config.yaml
model: "contrastive audio-text model"
n_mels: 64
text_encoder_mlp_ratio: 4
text_encoder_bias: "all"
text_encoder_drop_path: 0.05
text_encoder_positions: "rope"
residual_init: "none"
optimizer: "soap"
precondition_frequency: 25
one_sided: false
batch_size: 128
adamw_weight_decay_other_params: 0.05
Rows from block 4 of the audio encoder of a small contrastive audio-text model, named by matrix and row number. Rows with one number belong to one channel. Each number is 500 + 40 x the weight over its row's rms, rounded and kept within 0 to 999. All counts start at 0. Numbers have three digits each. After the name is the row's rms in percent of the matrix's.
After each channel's rows are labels from the 100 clips, of 14976, where the channel reaches its highest value: "peak in band" is the frequency band that holds the peak. Only what is clearly more common there than usual is listed. The data: simulated sounds of rotating machines with and without faults. In brackets: how many of the 100, against the usual share in percent.
# convs1: 3x3 conv (encoder.blocks.4.convs.1.weight, 128x128x3x3, each kernel summed), inputs 43-85
# convs2: expand pointwise conv (encoder.blocks.4.convs.2.weight, 512x128x1x1, transposed), outputs 47-93

convs1.26 090:504461418534504470546477504582516495431452486511498494513498531462509450494513528468480509492558497510517404535536537466534488494
convs2.26 101:541524532528536500500539500475440458527528500483467493500478449500467548455575545500458576510516500486500500500545467536599500509550500559507
peak in band: 0 to 250 Hz (95 vs 12.5)

convs1.72 093:472494545551482496591463474557490492497531562506482462526550522475563480524489491450472445456452496473466476527505532435503428479
convs2.72 092:500500500500488533456500500500467500506445500428500500519500500500462511518527476495491423442459539500419500500500451540455500528397527475525
peak in band: 4000 to 8000 Hz (89 vs 25)

convs1.87 092:501545474506571561504479447483473504387470512506477528416510501525520467500533498475465594522531464458410460432547458509454443501
convs2.87 107:567500500500561491500461524495570500513500477473438503497500500441484445500451565469500528462540500493558461461451538500500548374433464571540
peak in band: 0 to 250 Hz (50 vs 12.5)

convs1.122 091:548551467506532449523455506485518545487493507517498493496496536468551470516622516486502555567499501521481470525498497539501551544
convs2.122 097:563500479528592547471500494421500389441489500455528500469467434555467519500523500496553516497531470479469535447500459524419500500475526491500
peak in band: 250 to 500 Hz (53 vs 6.2)

convs1.43 097:614522446520476439501465500513495501520526486482470468506487484594495447485549478480518444470480494467547503548505515518547436516
convs2.43 093:501462500500455500434500456484423512500524531455606516529500484421519500496496540432500502484479500505563442500497511470500552565500495458476
peak in band: 250 to 500 Hz (29 vs 6.2)

convs1.82 114:476489572511482520472457498452475476557492395553496477490498452469488472490438432453503486477404497570497473508429528535444472562
convs2.82 101:594527440450433440550511491472514549500480457531526558500513500516500500500489500560500500496533557471500490570574486460467521547500490500447
peak in band: 500 to 1000 Hz (78 vs 12.5)

convs1.25 108:510478540478454488556491539510461512474535457516555514514433449538550486553497521548439532470498512442545501528450496487532523442
convs2.25 099:536566523489571450432518514523519500500511479500500466462500500420528465542474526528478500452558500500500472509500447521538489472514568500500
peak in band: 0 to 250 Hz (100 vs 12.5)

convs1.92 106:465505427490426525474549594531504520480476503507436514513455481513499444472451482479486444556547417472534428463484506507499470472
convs2.92 097:500570497456442520420500478479500571416500484500424500500500500500500457500467403565370540466561502500500460594500486485500570500500518469570
peak in band: 0 to 250 Hz (99 vs 12.5)

convs1.83 105:410571465491522536484516408571477571509513453526441509516484456525432472534547454506579591460512403520533518478428564498501513543
convs2.83 095:500523500533450500528500458468508500542473500471465510519500509500562551500431515497534555500457397500455534500500500429620473441519461618500
peak in band: 500 to 1000 Hz (46 vs 12.5); 250 to 500 Hz (41 vs 6.2)

convs1.64 113:487504521503477501503468509495454425477477536422524483493474513438580556534508444447489485459479495525475497614533429528593481521
convs2.64 103:477500500457500543572532602480516459495497559432500532500500500493455438500500573500515446491506500500495500461479455554500500500553407562500
peak in band: 4000 to 8000 Hz (54 vs 25)

convs1.116 110:509531581492519523533513489493444483486459498480487496592473503538462505497490457482509503574572451520561517443540464551470546498
convs2.116 102:500486500500441557420466500528505500426500543531500500501500407500470520500507500521467461500426500476504500434475465487492567537515450438442
peak in band: 4000 to 8000 Hz (51 vs 25)

convs1.39 092:447478454522518523433473442474500532488465509521443494501461488555525454489541546504474499500538631521506539476459569479520499538
convs2.39 101:500500481500500500419514441500500469500561500526586484500500500500515532566507500495529481563411500500500447500443432500500434500400540500475
peak in band: 4000 to 8000 Hz (56 vs 25); 250 to 500 Hz (37 vs 6.2)

convs1.79 092:485478511510485473521575491528548408534504523483529513489584502426506541508519473521451500600495486458431542508524563501501531498
convs2.79 098:471544462500572487572495513500523454500500409453412500587500500500496565575448436500500451500579535500543505500554500536544524594500429500524
peak in band: 4000 to 8000 Hz (100 vs 25)

convs1.12 094:486507509454507539508417517554525465480507572552518545485459538533484527553532516458452529497533462529465481474463399530540476512
convs2.12 107:454532472503509500461500500443500411500472566500485541463500543500536500562528474494539480500537500500500500456455500438500461507539478558528
peak in band: 250 to 500 Hz (49 vs 6.2); 500 to 1000 Hz (45 vs 12.5)

convs1.84 096:533490509504431517475510511505437585533484528501528516503432501492440380432534607478485520583493470610487476505527487538490473459
convs2.84 102:534470511500436520415500500500500444532484500457486441466418526483547498496475426500429461512450481500520455510477429590495493404481500530551
peak in band: 250 to 500 Hz (89 vs 6.2)

convs1.30 092:516471405482507490526502503496541516537442535459518519474453468521586440541532498500470546619500445532538468439488497440444487517
convs2.30 096:563500448500496515429548528480551601483521507500500430586540500476500458500501500555544500484462476500479512500500545525512485460558452539547
peak in band: 1000 to 2000 Hz (41 vs 18.8); 500 to 1000 Hz (40 vs 12.5)

convs1.65 106:378432562505506521481484444475500493487501463421440508531524558457540570569429533444473572532524469467519504459568554517468495558
convs2.65 103:495500500429518553558495462485498518522463500459500458391511439532543490484520552500498488475524567517550500500449493487500529500500442500469
peak in band: 4000 to 8000 Hz (60 vs 25)

convs1.7 098:544499435469482543456570500435534499454481432563485540553509527507515452505590420559494464464536421501491400475469407501581507462
convs2.7 098:482467563512516500479549500578469500603500500518488500460485500500533500500541500500496500500482500500500497466561416473500500500500523442469
peak in band: 4000 to 8000 Hz (89 vs 25)

convs1.2 107:479534496484453506517503414548454547553512545582566516512489607630430461510474487480515494464546491497569544502534436474456511537
convs2.2 102:441500454470458544500487455500500444553500556482419481514515532480473440500545457513526467500500513435547508480508403553500529500518473500459
peak in band: 0 to 250 Hz (62 vs 12.5); 250 to 500 Hz (27 vs 6.2)

convs1.90 103:556493447497452472495417417535525488431580481437453475499470567479542487482482486509506512501495495443485472495502533492487480517
convs2.90 093:500518517461475415500500471519500458564504483500475507534409437500543434563494470535507434500500559500540500500550500500438496500495511488517
peak in band: 250 to 500 Hz (59 vs 6.2)

convs1.67 098:423476546440511556471601472489437457445534419490537494516439499455480478576499487471508514516519494487515489514511489500497509493
convs2.67 096:467500539499574459438435500500500461571568466500472533581473515504642500590500500494500500523517523511446547464522500505500500500500500550525
peak in band: 4000 to 8000 Hz (69 vs 25)

convs1.108 110:457493514526494531493505421533479508490498492550490582430524482578563508508517494562481422514503436390485534460473485475502536492
convs2.108 107:502500432500500499403523500421484456510500446518500500470500467586500500500532447500500538480618544483500556501462498500511500500498443419523
peak in band: 0 to 250 Hz (100 vs 12.5)

convs1.53 102:470443552554501506615499565497492490504490486481478479472490461542531481515537524496505525501520537529503551515500477492505503498
convs2.53 102:500399397484518543452461563407473518500516493500563415466475448527450530500427500563500519440553533500508523464474427471500478410490551500424
peak in band: 250 to 500 Hz (75 vs 6.2)

convs1.31 096:523475517495505439462502481533451527527569473473489483439499493479507485514432490566470555483629491512469441486514531567491500557
convs2.31 103:476434538429561552549500522459441444500500477514501500512482500480500500564500500513507500454479462498549500500442490500500538500445544414558
peak in band: 500 to 1000 Hz (66 vs 12.5); 250 to 500 Hz (32 vs 6.2)

convs1.121 092:422529503523479493538460488454476544475561505510546494554418552453471538429484544479558535451449417483533484457458494520559496529
convs2.121 097:459535465396510458561559589479408480500429488541500510496498500503433474500473500541451561500536442514497519500500607434500500500577500553500
peak in band: 1000 to 2000 Hz (67 vs 18.8)

convs1.1 110:430491418445458522503541476451436433532453514428503516480486606539456458470490558513502505503483443477552461460484485506523511410
convs2.1 093:531558468500490447538500447500468496448500510500549476596500500500500527486480544500455519614500486468492557562554461553450500511480531513500
peak in band: 4000 to 8000 Hz (98 vs 25)

convs1.63 088:455525470494494469549533492519513507473560483506467516514549503635420456427501433446557520499544514575481582481490507463552546492
convs2.63 110:500566500538391481532500456546485485467551588500480461559446500576500500509432466500469500500500512566504577413469458500472515500500547500485
peak in band: 250 to 500 Hz (40 vs 6.2)

convs1.60 106:492491451546490507486530423510506625483474478522433560555525444489514442507460452488470515542481516465469553558501471488491465559
convs2.60 107:466515500489500556544443428500472500490549500438463457500457448500446500488419448537509500447500491479500543475500586501555505477443506500497
peak in band: 250 to 500 Hz (36 vs 6.2); 500 to 1000 Hz (36 vs 12.5)

convs1.95 108:471523446526497492466543506576486461431502472435483501494503564474569552478566504429444511557511474496388503443480535451504417432
convs2.95 094:536547448500443500516500569500480543506598516500550410500500475503519462474569467475477500532535559470510605550563500447465485585532500500427
peak in band: 250 to 500 Hz (64 vs 6.2)

convs1.118 099:495504525462485464467526427459477506411474499490518513511528476537533506534419483430466510503589570494550565498548574517493522500
convs2.118 103:540497500447563578500490500500458491517534587500491536538454591437539510532527478500458500474440539557487536497441491553500567500455578526504
peak in band: 0 to 250 Hz (94 vs 12.5)

convs1.13 102:530493438523475461486632504454521476497493434487554538505506575506525553473505528516455491514452511443575417550476518500501551495
convs2.13 095:541508515433500540500557484500491433512500500462424553527462444555500544500435549474440524500500551500500450499500534524570541434510500500486
peak in band: 250 to 500 Hz (98 vs 6.2)

convs1.75 097:560564524500459456462512557487491528496520501471562538499479467499505468530550550561465486549562534467475544521562533460503485601
convs2.75 112:477504447464542543500473515524509467471542517509553519557421542387498532501464526558500500523536500500575472500480544518569488499500448500541
peak in band: 250 to 500 Hz (67 vs 6.2)

convs1.93 093:488533539613505555421477513520520460499515517417537534452514426498466550482538469474499514471474469487478508516527527510544500437
convs2.93 102:467499551500447557499559500454562499493443477500460500497448511462493500444473558477500566500500500500511526525504500500500479419504556595536
peak in band: 500 to 1000 Hz (40 vs 12.5); 250 to 500 Hz (31 vs 6.2)

convs1.21 094:501564584469505527554528522499465475468474541442492518526517474528491445500540497461534576509530523446552464536501482431541496452
convs2.21 099:500578500500500579547500487500428527523418568500486491532459564486527518500500550483480500500484479471442598494563500500540617500526500520500
peak in band: 0 to 250 Hz (89 vs 12.5)

convs1.97 094:595558526580560552472624483517529501503440484555517581541445477515516457490423499482499518547481495491532448490536500584466500531
convs2.97 092:498572442570500500473432500440453500543500492468508500472450471554378500485543435482515500551470589568489500500500454500500500500558494501473
peak in band: 250 to 500 Hz (51 vs 6.2); 0 to 250 Hz (45 vs 12.5)

convs1.11 097:470501459564513462486516509538600491478554505505507461565419496494533517451502457506540508454501498447531420529469587469469557500
convs2.11 112:526455547500429457500496447569488531522500528500420509500500553448538466521507500490500500482553462445486500500503494500500552500494455500500
peak in band: 500 to 1000 Hz (67 vs 12.5); 250 to 500 Hz (29 vs 6.2)

convs1.89 089:500484501470478480465608560467519429476499504480479473511463521573531515503469529431559452519520494541480455526462584513485498445
convs2.89 094:575466500526531517550521533493477500500461500484543587487524534425447542504508547493500486494487513500464466514500530435500500450500570428500
peak in band: 4000 to 8000 Hz (89 vs 25)

convs1.78 091:535498420563587477552483402572447443488461443547486523498438456527491507527463575529477513579538477558489508525510479503447552530
convs2.78 090:532531500489528492500500460500439553537500410500489506536500500533500500445423538563510500507500500500542451500508559512500500500564564527542
peak in band: 250 to 500 Hz (48 vs 6.2)

convs1.99 094:515524545522488480432625494509507475445441520504439534523487535452533493489494512514492507513527518483502444615515509574557484440
convs2.99 107:566500500520500454500544595388500509479500435544446510511500500500469500497460500474500444531503557521552512500500500500531462496500474555500
peak in band: 0 to 250 Hz (99 vs 12.5)

convs1.102 106:438526552443512568494403526435510518546446470489492456463496527570458512487501442515514459606517497597429480514526509408512554544
convs2.102 102:500568508500500491500508402574623500555500541500431500492500467560535502436546467500500500500451486537628500416500531500587417551511638458472
peak in band: 1000 to 2000 Hz (59 vs 18.8)

convs1.37 100:552563403438506466568487521481571444465518560455490483529580502457535484541462485484505506436536508530530450453490518488585530491
convs2.37 096:475452500541440591500500500500500500453585523500491472492448500500446500456568608500500406500452500484552462573523552500500557474505500461592
peak in band: 1000 to 2000 Hz (51 vs 18.8); 0 to 250 Hz (37 vs 12.5)

convs1.49 091:505471498461591493494478550438531488444536542538580454457475461507460487452594508474532413530533505508466482566504519528409483528
convs2.49 099:508526583500500500500431500478500500472492521500470493500466450500568428490500551548451501500502500500500564456481450459395568569444531456500
peak in band: 2000 to 4000 Hz (53 vs 25)

convs1.10 098:523474467498497545550501509528533471503569514474482428474489495521506503534479432487516497558527517515467499497437526584567426498
convs2.10 108:552436456500573478500440500428522445456517469500500524490564510500538478590488552440547436489455458500432490564500500435500500447453500496500
peak in band: 250 to 500 Hz (59 vs 6.2)

convs1.94 092:579517509568431465465500500454504480487451511521448511561531448557502420414485535444478478504458474497508539509496539467506454510
convs2.94 087:490491435453500500516464498500487500413568545500423446500500554471443528457500487500500592537500453413587522488424500427500552515545500500500
peak in band: 250 to 500 Hz (65 vs 6.2); 500 to 1000 Hz (30 vs 12.5)

convs1.32 105:456462547519529496522560488485538493515379464476582530503465555514508553518538492454438505537469472553473540532510547509481472486
convs2.32 096:517530623500466588389469531500535442500566500490495500517437500491516570500494500499459500394457576549558506517430500555540500504469500500460
peak in band: 0 to 250 Hz (75 vs 12.5)

convs1.27 107:506540470521498562470539462467459504499529502553466483572488534490450476461503494520527469488444510500534512420525511556606610483
convs2.27 094:500546433566500449500526500507502458435500500487500556500453500505451474500455475525500532595457465500602500500500435409500470453500444500440
peak in band: 250 to 500 Hz (56 vs 6.2); 500 to 1000 Hz (34 vs 12.5)

convs1.18 092:512524480489522535519500456461510548492477467521491546487554456582544466441446512529467482521473484529555403533440542519482509494
convs2.18 093:547453445519516500477444484508500489544500500500500500577500521473500489442456480462491500495500471539476562500446500518500484421572477500549
peak in band: 250 to 500 Hz (52 vs 6.2); 500 to 1000 Hz (34 vs 12.5)

convs1.113 090:511518418530586557540546572490487512539449586499450509447508463505482508505537477487486539545464540499541463474526562525458507554
convs2.113 089:522437384500500500489463482500479507500500556500464501481553492500452473406500500500549444483461531573476500495474500500550515500480501500569
peak in band: 250 to 500 Hz (52 vs 6.2); 0 to 250 Hz (34 vs 12.5)

convs1.28 095:592498482574521528484521522465515511521448529560526509476529422521527479461483521483532538531535499446494473474571480461528428495
convs2.28 094:500500620447500579500500567500473500513500471500450542524500432531637471500428500500405457414482536512501530478500500500574449477558401500422
peak in band: 500 to 1000 Hz (98 vs 12.5)

convs1.74 097:551523484521435504497536449446535479542460543501510494520471459449439459561548517505460514547500506524544398460474502527492502462
convs2.74 094:500500500479507408456432500500473509493494552476547557438500442391508551500500420500500462573403500500500430500500477490502500500536500446432
peak in band: 250 to 500 Hz (50 vs 6.2)

convs1.115 099:519549509511536440490512529500550457443425486512464508523553480524498516468477469510589431535460609501408503443570527487499513493
convs2.115 100:499500500500500563500554538529610500442480528561500450554550522544540423518449500450471548553432500460511466526500550553425500476500500500484
peak in band: 500 to 1000 Hz (66 vs 12.5)